config.yaml
train_examples: 195000
image_size: 64
norm: "groupnorm"
hidden_act: "gelu"
block: "basic"
loss: "mse"
init: "torch_default"
learning_rate: 0.0019
beta1: 0.9
ema_decay: 0.99
batch_size: 256
Rows from block 2 of a small model that predicts nearness at each pixel, named by matrix and row number. Rows with one number belong to one channel. Each number is 500 + 40 x the weight over its row's rms, rounded and kept within 0 to 999. All counts start at 0. Numbers have three digits each. After the name is the row's rms in percent of the matrix's.
After each channel's rows are labels from the 100 images, of 14848, where the channel reaches its highest value: "lies over" is the class under the peak. Only what is clearly more common there than usual is listed. The data: renderings of 100 made-up gadgets, each built of a few solids, in any pose. In brackets: how many of the 100, against the usual share in percent.
# convs0: first 3x3 conv (model.enc.1.0.convs.0.weight, 128x128x3x3, each kernel summed), inputs 0-63
# convs1: second 3x3 conv (model.enc.1.0.convs.1.weight, 128x128x3x3, transposed, each kernel summed), outputs 0-63

convs0.41 098:542526511529486532460532402548539521541503555448525532496546456501516509515551542522545541447443534405492408536465515516554506485538493546536564515459489501496563450563521511499529482538553618
convs1.41 084:491521498428452479507545522522502470430500511513498481470411444501463463500460440478483505500479450441522508474431499428513523496514473507486469499397565494482478557464548473490459468533453439
lies over: second colour (68 vs 5.7)

convs0.3 098:561540446556535481506500474513544442455506486527545495495453520487459472551497448538475509420484517507510466541465475459566510492459501500500480475470538527511441508420477464517505508497477515
convs1.3 089:438475493471479485440562515485512600495512542479608537498510494480575548532500560504518570538531534458543508514519503535538504512527514474506426561511471442512523525511447495508459531542487480
lies over: main colour (31 vs 13)

convs0.92 120:465554479564478469450413458512480483549489407445506541484475478447434473499578478506521484458434441564506489467481547500452478498522484531463503465515468531488580448573502532428497425512470474
convs1.92 095:434582498477485514516438504451529420471509404569483421462540482510462563508517517518518496525496514516535549472426502515485496481473477443456516518486507542496476575447549444509477591536490516
lies over: second colour (47 vs 5.7); main colour (44 vs 13)

convs0.7 078:509501507574500463473493450494497462442469471538494513508534499478553534521465471525506512460560473609498511509461493518572518414483515488499485504503502523479468503437469496417498531449568453
convs1.7 090:445503509491529485402482525482515541438473494378522510513520461433501463468532408513445538505526538442509458485521451481496536551532517456480507526535487487494512478473460487453544410475411527
lies over: main colour (66 vs 13); second colour (33 vs 5.7)

convs0.100 110:510502528487529529517468451499561493488482499483503520527428456427562494475414468504550490522480494496451455484502504576498500493524550435434478485490449466507470528437473451476507475562458467
convs1.100 089:644475485468500529479541446521458535548451517511483490499479430496496490523552524525507510455563484553516469529537495420480448509503454481541478450435498548544545513574463563488531499499541507
lies over: main colour (56 vs 13)

convs0.40 082:476502489416484491501495474476452539443543528509463513521449438479495475501464557414551532475454520548470529447408532523604539526470503555493491490539517534499474513531492481545497557540470453
convs1.40 096:516505468524472498459467506491477558501453485427574522453493461471421453507467460475434415474580567513520479492544505471491475525515443449497458503472509548443530475474445500527510442440549471
lies over: main colour (63 vs 13); second colour (36 vs 5.7)

convs0.10 087:512516412480456497503414503491445575547506433457443456525495499474468435459542533475511536435528468515515494494440506447449448517438479458529481524458553476512529417555469570471456459483515460
convs1.10 089:454419464440432514497523462456490426428496506526522562409467510541447490511507483479492554479520462384544490479555453524535441408474480506512477436483525426482494501449513429495533559515534519
lies over: second colour (49 vs 5.7); main colour (46 vs 13)

convs0.30 102:444548448445479427435508529460471544538459487483459490506470507498496486481547463466460457437527490482496464420494514534505416507509458497548518451447454514434506480528544550527518462488529487
convs1.30 098:384536512526532458508439468506539504515550486530505558505485467529496565543444548511523513543567556586452432524495468539467525442522501485495461506506615470498528563433518531454525441482543462
lies over: main colour (33 vs 13); second colour (25 vs 5.7)

convs0.32 087:573498503527455446480538521491533427464478507576557526460513529549484509583461447501508527421473487441472463480447560457561544460468468566505465534432442573518534480503474576525476552545524473
convs1.32 099:395445457442532500530531518482539528462472541425539496541500372474524466564464505548500505512535516468490544530430497509534515540477506477467498537446533576524458506496476541435460518525458507
lies over: second colour (61 vs 5.7)

convs0.25 094:457522472495455458491509538427519543547513495483458449461498503509534496388575506445450429523528536454507474464481478520403432516387462436485487513512496484479519521590493520510492501512475448
convs1.25 095:459442504464442498548486480529477491530531488576495545509531568554490466497459493511490488520512490499546489437532536503440508494531533541470487494526529463487521437439535557513532552472487476
lies over: main colour (48 vs 13); second colour (26 vs 5.7)

convs0.88 092:563562449480523460459447484478477490550475396535517536485533528565475459505524498474621549373532513458491439459448530523449496473507462511567508487429528525489517474513518542476510519504466416
convs1.88 106:501502481528447460562512435488541403464514501498574421486460456521537549490503503504516464420494489594410498466535466516538489441528505462409529467530532479498496438530502493491481430511525545
lies over: second colour (61 vs 5.7)

convs0.53 074:610424520511454522474512442542485460472537519591531493481529432510537473555496478540583545401461548423488424490479484485558514434509482547515555499517453520518497506482459488457515474512513569
convs1.53 086:501475473396490504459539533503509558463473557427511506508433464459484508450483496473501540496450447495464480514459464415474473462484514486456494497431546521522521479512512430520391481493417432
lies over: second colour (48 vs 5.7); main colour (36 vs 13)

convs0.86 150:483492471474457476472461451468508526532487451434544539473463453467511471512553497539572503516420499510543524472567517500459440542500514498445495514494488524523529567530490506502588450596483445
convs1.86 126:483510484486534521553412557467468524513423403505517458527515467519465531474464512528418502530501473465486529504447463526507515510419531540489522495531530411492503444455570517531377511392468532
lies over: main colour (58 vs 13); second colour (34 vs 5.7)

convs0.35 079:457509487525466471517480545403523518494472524425494526465518489442535545462485508521443484515530501531511492532470453501423499444420512420541483496494550448475527500564544482456472520460465468
convs1.35 089:473482526486536508466541496513512502509589519551551529499489542510458406502514439455439439483515458515509426478512456439498493565488487506537514475518500522475478458541499553501463512469466467
lies over: main colour (69 vs 13); second colour (31 vs 5.7)

convs0.19 128:429431541502524510516484491472480490471536487501468528511539475435495438516434503541487488558430435391474492552467491487523571484507509489447471513514429503516432397509408486558445535446500408
convs1.19 099:606461427440461440451443501485479483466561527490557541476498462491530542522466455509525483551605520414511485494562546423468490559554499515490473510514536569513526451544498557444492526490586548
lies over: main colour (63 vs 13); second colour (25 vs 5.7)

convs0.68 092:507435494542493462504492450477497504567509471454549554546525482456462469543575465530504503451389479554475464499507533454492464517476493546537499453508467593546515518540480539441511457520520448
convs1.68 090:390611523470514494592434521487520513475490426506481447479533438525487561506475492511513467537476480519518611482457514567530554497477477454454510514506517491502444445457514451464508521516463489
lies over: second colour (44 vs 5.7); main colour (39 vs 13)

convs0.121 115:553563467502512509517489504498560509486503486511502470463463477488518479438451474445556480488513543486453497438534483558432445524530455418498533500525506476517493559460519461495542495567483499
convs1.121 091:548472488441501514503532478507491471571496519521514504535524521525462531536539516562529475487519504618540508491564480454494445532553540480521501470463520526518582528590487578494543489470449537
lies over: main colour (64 vs 13); second colour (32 vs 5.7)

convs0.102 093:589526482461487469476491461498496443432459428469434496474492461465447426524482475443422434505379439421460491496488454477541501479491506507452446501489454503519473417518463483517452495421538519
convs1.102 114:453411532486519544506526390524511502521611534534531496467543523542557532549545490522549516519536548479564451507522572527487490550492469529552466506540520533512520615460457462491580511475505539
lies over: main colour (50 vs 13); second colour (27 vs 5.7)

convs0.27 116:498498491507523481521550534486505490428476558494578520540535449545575460554478481555490514536501472482507530543490490510564481486441515547486438457420465487490416515413497442483501469497479529
convs1.27 112:503533494500554537444454470488494560493461474495542523482508514454451455509463474495434479485493511408521465501502498397505536539511497539438436454510482444509463446525416515514502475462469474
lies over: main colour (61 vs 13); second colour (36 vs 5.7)

convs0.125 093:547436484417487508439506495538537471479526453467467528458454502475481478468499514452482447476391505458495449491486462503516466467461493515518459498471454365451411447474491404556537542508484577
convs1.125 110:548544494484542523494541480540459577522560540513549489514539487512534550582549549619525572546564475473569495520476584451529566560516493519514516532499526536521550573482482533439548543473486475
lies over: main colour (51 vs 13); second colour (29 vs 5.7)

convs0.6 082:495498483553517491507416491457475526477500462458494508490445399456538465555512479529436430472430484489415408505469485541507502500504477511482503491530496561503510504544497488493446410423484449
convs1.6 093:505474507479437501482589501476567593490526543521537484485564593534439483500466506489512518495494488466553525496443442427533518509398529485582429515457417512526466493449520431553502447522525509
lies over: second colour (61 vs 5.7); main colour (36 vs 13)

convs0.49 096:611515508545543561515504379553496502574524484430492480485554489454515498514595536571503524453455482479430452542426460432478501475449506487515568489469458448495484459550484518438479426448533533
convs1.49 095:387521472445461497467570517494465467444502558541467542460462487515508473494496490485536537496494481460548507444522430504497452515565503546495502446440550447466476478531538427521536609540447527
lies over: second colour (39 vs 5.7); main colour (33 vs 13)

convs0.21 086:530497478532440479477457519448504518513486481438503471488469477458465515488488447491432512519497509522424402552447462521469508538460516478464503447485519529551517432551521536458443509447520497
convs1.21 083:486437549509552493465473464494502504525543527526502541486496449507553504527501525458560585462548534474506530471489519569494508423482503497598430562501499550504494487477467509488588464536555461
lies over: second colour (48 vs 5.7); main colour (41 vs 13)

convs0.16 112:464488448450485518487507557534504490537488495508483539516509514535513454420488489453514518493515494537506561457528424579471394490476488487489500575490489417465541524413487458491531471457498530
convs1.16 093:518526538492439543511511488506533458516524474586572511557474477566441559511517548559426555538608467379522398489529495425521487481459537516535533454483490510529498459480531526495476536461445495
lies over: main colour (65 vs 13); second colour (32 vs 5.7)

convs0.72 121:463505449476460493449386446495481493539466403465483546459453489486502476481538462505540447488435441500536504448529491494447464525562510533481527475521488524490543522557534534484527447562463484
convs1.72 091:475570484487501540538419568393478462475518411557521411512521470498445524506498488540421539499518534509496526539480433547483485447429504455477497539519545466499522559460507451528429533421492485
lies over: second colour (30 vs 5.7)

convs0.55 089:488490495527565493505546478470554482504466570463507500497531457491546477429495453475494423557532461483449564557537477526464506459503526453454538467541424535537529518528503458397501518505421471
convs1.55 092:561426524468438466531568496492497502523547552576548504549421473508510426482487498429479497507488493549445421456522485469439479503530429452569478487461534525465476498537480547512501474469570434
lies over: main colour (39 vs 13)

convs0.31 129:439482532475519521574535519460524532470531507548478540534499501494552458467446528522533515566485469468495503541478463515517559555506474424459489569563499420534473464444500497547455565480480441
convs1.31 129:507525423452428450438433488525492463423563535494528519435514499482496495504510460477439452460514512488501430428532507543451485505498503485437455440523481573453502470547445484499491487458525469
lies over: main colour (62 vs 13); second colour (27 vs 5.7)

convs0.22 081:561518461483548501543467546500553512479457452570509507510531541574493537449453418483632485523523535508501434543509518509495454506490529502500485550474504496532493489475513521483504540552448556
convs1.22 081:492447471405466520481469466519535509524514509446574533536537448499541495470485519467450482470485526482527423466580519462480476481456480428487422446469523534531508505587398498464468481507497486
lies over: second colour (39 vs 5.7); main colour (32 vs 13)

convs0.26 098:527568505496482471528486506457463529482496527396454411559542432493525490428552474537471480485574501477517467517444459521477507483469506497495486531439535436465550485451513424457462480444516563
convs1.26 105:486478510523512517509510453566491437533528484589501546479475558534484468470537502444467531508461514404538454474548520449431500500527517504468471438513541488469543565460475494550580491483528484
lies over: second colour (45 vs 5.7); main colour (42 vs 13)

convs0.73 093:512464558487442520484469437494515509573490453464510572444528477419493441504520478517550507434367445488528501439511558503483516507462467545478478501506454481423544478554515555464536465568460448
convs1.73 092:492576446485488514569422546458503481428486414437504441547486457556472532488462514495502480507533503507534539543486408504442485459456480434404513529468529486482478499434458436462432519463476468
lies over: second colour (31 vs 5.7)

convs0.82 094:475363490459487442508528478454455568453516564539470448528489511496526432481438511458482462547488484554472419494483486484524454514487476425434501499517465497512474525455497543492512477491558450
convs1.82 111:508525517483511494478441527455520554451532437468549472497502416430453478509507434529545436542488485538518570452479487499492532564479527485537492508479484491479447454471412506457515438520454487
lies over: main colour (51 vs 13); second colour (49 vs 5.7)

convs0.24 122:525446526552557527548454494469519478430482443497534546524494467461512456541458474537558522566470542465443446551458453517509569584444567490529461540541529480536422475510453486541477502501523435
convs1.24 095:522472441443461458338477533480482476394572565533505469386472497490493484512490475418466451465495503466518478411539485500507417461537444483457445520480481553460493440490448499430513496462525502
lies over: main colour (57 vs 13); second colour (40 vs 5.7)

convs0.4 110:559483463548490530490477430529515554528519479444484475525523468488468485524550515511464534481498533462432348504446447435499472532504528526544558507462505522491526437558476539502477491457541585
convs1.4 095:478492493486488458442529495494454507469577541542522514381416493518537478499494492514568585521525514391539511487489532557491489464491530536513466481509512499480518534480544452505504502552515410
lies over: second colour (39 vs 5.7); main colour (31 vs 13)

convs0.54 072:550500496500463453410458444499453514444509451494569508493537463557481497548478463530439433486562545529530408449471479585503464495515484474545560537517525505519531566473469433500527475514507531
convs1.54 101:474517480522536516548552512533471445457448507521503479517533525446412447515474482502397525530426486438512540577466493437520552499481581586470533493493546513537496512525524529511552478461429497
lies over: second colour (38 vs 5.7); main colour (33 vs 13)

convs0.59 086:475411467541498484504555481481430478413479575520543547441467474565515495580492478557544478443486481533463467537497445554510517497473435557474509499509516535471494583445504442466474490426470533
convs1.59 109:469504461406480551465510524510515566479516464405570523510555511509482480508521533489464552512456465473517465477441447416517496532458564497485527463470467523551489442483535435519482466523439495
lies over: main colour (44 vs 13); second colour (37 vs 5.7)

convs0.81 080:522470463527539484495486442461423526548464514438518498537491484541489516468504516430450423549477525532476395513450517523494504579456507450532502376473469544530535524501497520464509446485444485
convs1.81 102:563539548497505500542517530481554484460541456513503455408524590568463510561576450488550455529439497503525540494460508494500500509541470432505553513504477510488443509462543513471516638554490443
lies over: main colour (53 vs 13)

convs0.64 103:494419503514457490487446492507530431524479402412492586460510501469456421498528472484562479471430445494498456489494547456455503487500511567470513506490483529472546450581487523473518456562489447
convs1.64 086:523554476440481464537427456463502480472547434545583456518573475518498547537521496533508418499539505470493528468464497475505460463448466453391487494482516503498475503483464457424452504475484523
lies over: second colour (33 vs 5.7); main colour (33 vs 13)

convs0.70 124:457533507537455502473388419525495463547493381436479567462487489458451453495548444496542470473441424494513494463510519492464495495533491545461506488519473507468575463557517531441501452544462502
convs1.70 091:486558473491458493492432515422478424454534406550523417495525465503454554531507509511503497486537533477514516495441464504473487442446458440439486502465540534493463574444491429476451570486514485
lies over: second colour (31 vs 5.7)

convs0.85 110:548501486477543507484462474509482471541494411558507535490509525496489454507584476463534487437483481549473475450482476504438427467512452562531499463488482501442511529519466526479527470500487525
convs1.85 108:432538453509472543491470526461501481456519505441513454523436437535493530488491517535500545561531538555491567482488466588524458532487501481372486483532510486470499475443524457495419534469515505
lies over: second colour (43 vs 5.7); main colour (30 vs 13)

convs0.118 102:528459530444492546488495446508567463484487515455499536466497444492544478505426502514537471514414464449502499483524490560549498492498531489428483519506463444517431502466466435502519490530466511
convs1.118 094:615523476475536548453556452517466530496527517529561474529497440502474484496544499552488505463578509501546472533521548378462490577480438532580509461480482545547505532555527544466522481520535508
lies over: main colour (57 vs 13); second colour (42 vs 5.7)

convs0.75 080:548405473533497532502537420488558458518472509497542513503535468507438510549524499519523490498389502455413435472463498508529500473451483487484537445508404545575480498498458521438496476477504473
convs1.75 105:529583526526509438570519510468493517470544566486524491468529479566525480516514472484578453490492473473530564514483506521548505480568478447424556555468502478437430406419498471473505513531467462
lies over: second colour (36 vs 5.7); main colour (33 vs 13)

convs0.94 113:463506478461439453491533569441494473422490528511461512525515496513488495460469511456449460485553502533562583495549513525479478520497499441474489540472549467463476591467495466530550503461473441
convs1.94 116:434425534535524511501489493506522542591554470560491583477486487598440479562474491538481507477527464490411429544491500431505484445421509492533456413497473513502502388501497499485446454529512516
lies over: main colour (69 vs 13); second colour (31 vs 5.7)

convs0.71 126:433527440494475437465446529423526450537475484506507506466471510481437474461489482447470444472483504500525485465519568473455459484424497442475523487491456547465524508528499576486502497585466418
convs1.71 112:544488499528481465564426417511472468496502445499490447514506465505520515494503467496468440470474481555489526450460475541503537443508483428470544545547493465524491458491523559442471527441512457
lies over: main colour (43 vs 13)

convs0.95 118:420520465452511508455486540505456505450502513522520503471474502489452512487532470499509404497507487526514545489558452570463436506504467538451479511508495413509502587493492407532562430517444520
convs1.95 107:526492488535507518554489536533454505609471469526498524550513474536499508541537570595467539531539433507475508500438528577515526562505492569426486459556527466473539395468557568545444555476508521
lies over: main colour (49 vs 13); second colour (47 vs 5.7)

convs0.58 098:471510492520503444474574461428487468421457595414523532494608451526600475487462429491473475486510493586527567526473549518543532436434500527547473434462473517505483542478491499447527478464497515
convs1.58 101:498523506551494505492460501470508479486504462549546529549477488469396474523463470489429461468519458429529461501493490420465520527526453511512476487522496478516475456474431491479480426485474434
lies over: main colour (55 vs 13); second colour (44 vs 5.7)

convs0.34 091:505560501481510488434533452466521462448428538382484514468498472464611528435508482533481458522512476575564530482492499542469495475457488413497488514549489465495516565488500482477512442460510531
convs1.34 096:530481521556477483503546526512484460518539499593506538571456624510415473531480529455432537511500417493512455467491517494503534495526470489472441479472527415495507430447492496526485468452475451
lies over: main colour (62 vs 13); second colour (36 vs 5.7)

convs0.50 121:443551405533508450434514487483458550504490519446461501457473488534514485488493473498539492504554434522494468471420460519472442555521477504493518448485491518445498409528529545472477472489433470
convs1.50 126:425506559485482455496495452508537518535518513569561553505499588543568496504449521488478518527533557559434402439528457522464452445513475437518429492479496505496516536472437518520506484453520489
lies over: main colour (34 vs 13)

convs0.9 090:425508539472523440552496502469449501392530558565467510475507507526488434515456459474541507411483509522530524487492507560588534440547438531530463504481561468519463488493508451503492525529513466
convs1.9 102:504482456455472471470435481512505526482475495454588527521527412454469516491522480531439482511550555448544419504519487508472460504438519455461421510454489602511520488503431504471413489456513548
lies over: second colour (58 vs 5.7); main colour (38 vs 13)

convs0.46 084:539457512528488549541550453511478505563526510475512446539556459490507463458518487514459493478523522479413500498497463551478476477416526484453488549531491428546557473495385513454497456473515469
convs1.46 094:543491502436494467527580483482481500474562533528536510468465526532460560512487571481474550438387421446543489488482548414565530516462477475482454421483472481529475493439552507548506497483520490
lies over: second colour (52 vs 5.7); main colour (43 vs 13)

convs0.77 084:474437512457472458496515440485415609524596532489506497424536473454523471466553523500536526532461467517436439481494531515478464497460462479513462460509467521466550503531524539436532447554580467
convs1.77 111:464599554567543519530535528449500449487472446550492451505486522519452528527501503605484514548482453556511588540453493503535569591460510539488525484534474448477504497512554515552494497476457471
lies over: main colour (44 vs 13)

convs0.123 086:526435520440492514478515449498537479452492555476491531461515505513585506480434492481557494508477471452499473472500468568509451492502524433521452491473488455481398515421454403476522502534500477
convs1.123 092:598534476504549539487517452542452466550494505543498466528484453528439462515568447526492513428541490506522495505506527359461534552495442534537550474472485536513538521559520551429542483498503518
lies over: main colour (59 vs 13); second colour (41 vs 5.7)

convs0.62 084:471507452509428470510528546474521607481538527488491517509476525489538528491469568426468518467540574473557475412496581602530472438452504466526504531497525497470544543563494489602574518497512545
convs1.62 081:491469501540488471409516533490498522537478391515466489460459574523450505491477519442444501450489428538515456546509459474487509468513518511535461474459554487463473436512531491518459417454505486
lies over: main colour (50 vs 13); second colour (40 vs 5.7)

convs0.79 104:456448496561497452484519473482465506578494503499567554510551480499491488522596515536524500438445464551510485478492523512475494489517453573444491477466441554528555496545471523470526428536522453
convs1.79 086:379605470466570459509442547486499492468451413555466438536505436502438545494486495572495492561508496505479576503447519504517507552523527502457469509481518529534471491481539467484494582511450507
lies over: second colour (61 vs 5.7); main colour (31 vs 13)

convs0.39 086:576516480538392495453505472548442544525507562500474455496515491527486510485496541483522516441518494535561416484446498400534498459498520520584555450486509561502543464457501570481500463480519584
convs1.39 087:430508476485474480464507439509528463453524483430511496424451454453503461467500464428495576448442512452482460530505498471472478428543472490452512536499593496496496508486485427479472437521470370
lies over: second colour (44 vs 5.7); main colour (43 vs 13)

convs0.99 106:484476406490436459480469495477468506527525469517517540475492501489461450430444484448533526436484531409419428446465441504427430491496450435541505508476510482471458454458493468494512526517512487
convs1.99 127:518615529487561481530557490552544499605501520518525517526529544518502563565550487530548534495482517563480487515540527442525555467561500501496542478538531547510568501569519554481561474503425477
lies over: main colour (52 vs 13)

convs0.91 087:562438469497519490512541452496401436552506525453482491490509470497447452480571521491485496396514474496454440506491512462419443440485446485536478494499442474486502505591449536409489466467466450
convs1.91 086:501566508510428567574530472509546410530527483576528466480509462535519565563558496545591534515503468559532581473494543544529442481485454487395558479480487501510486518486518498525498552547469520
lies over: main colour (43 vs 13); second colour (37 vs 5.7)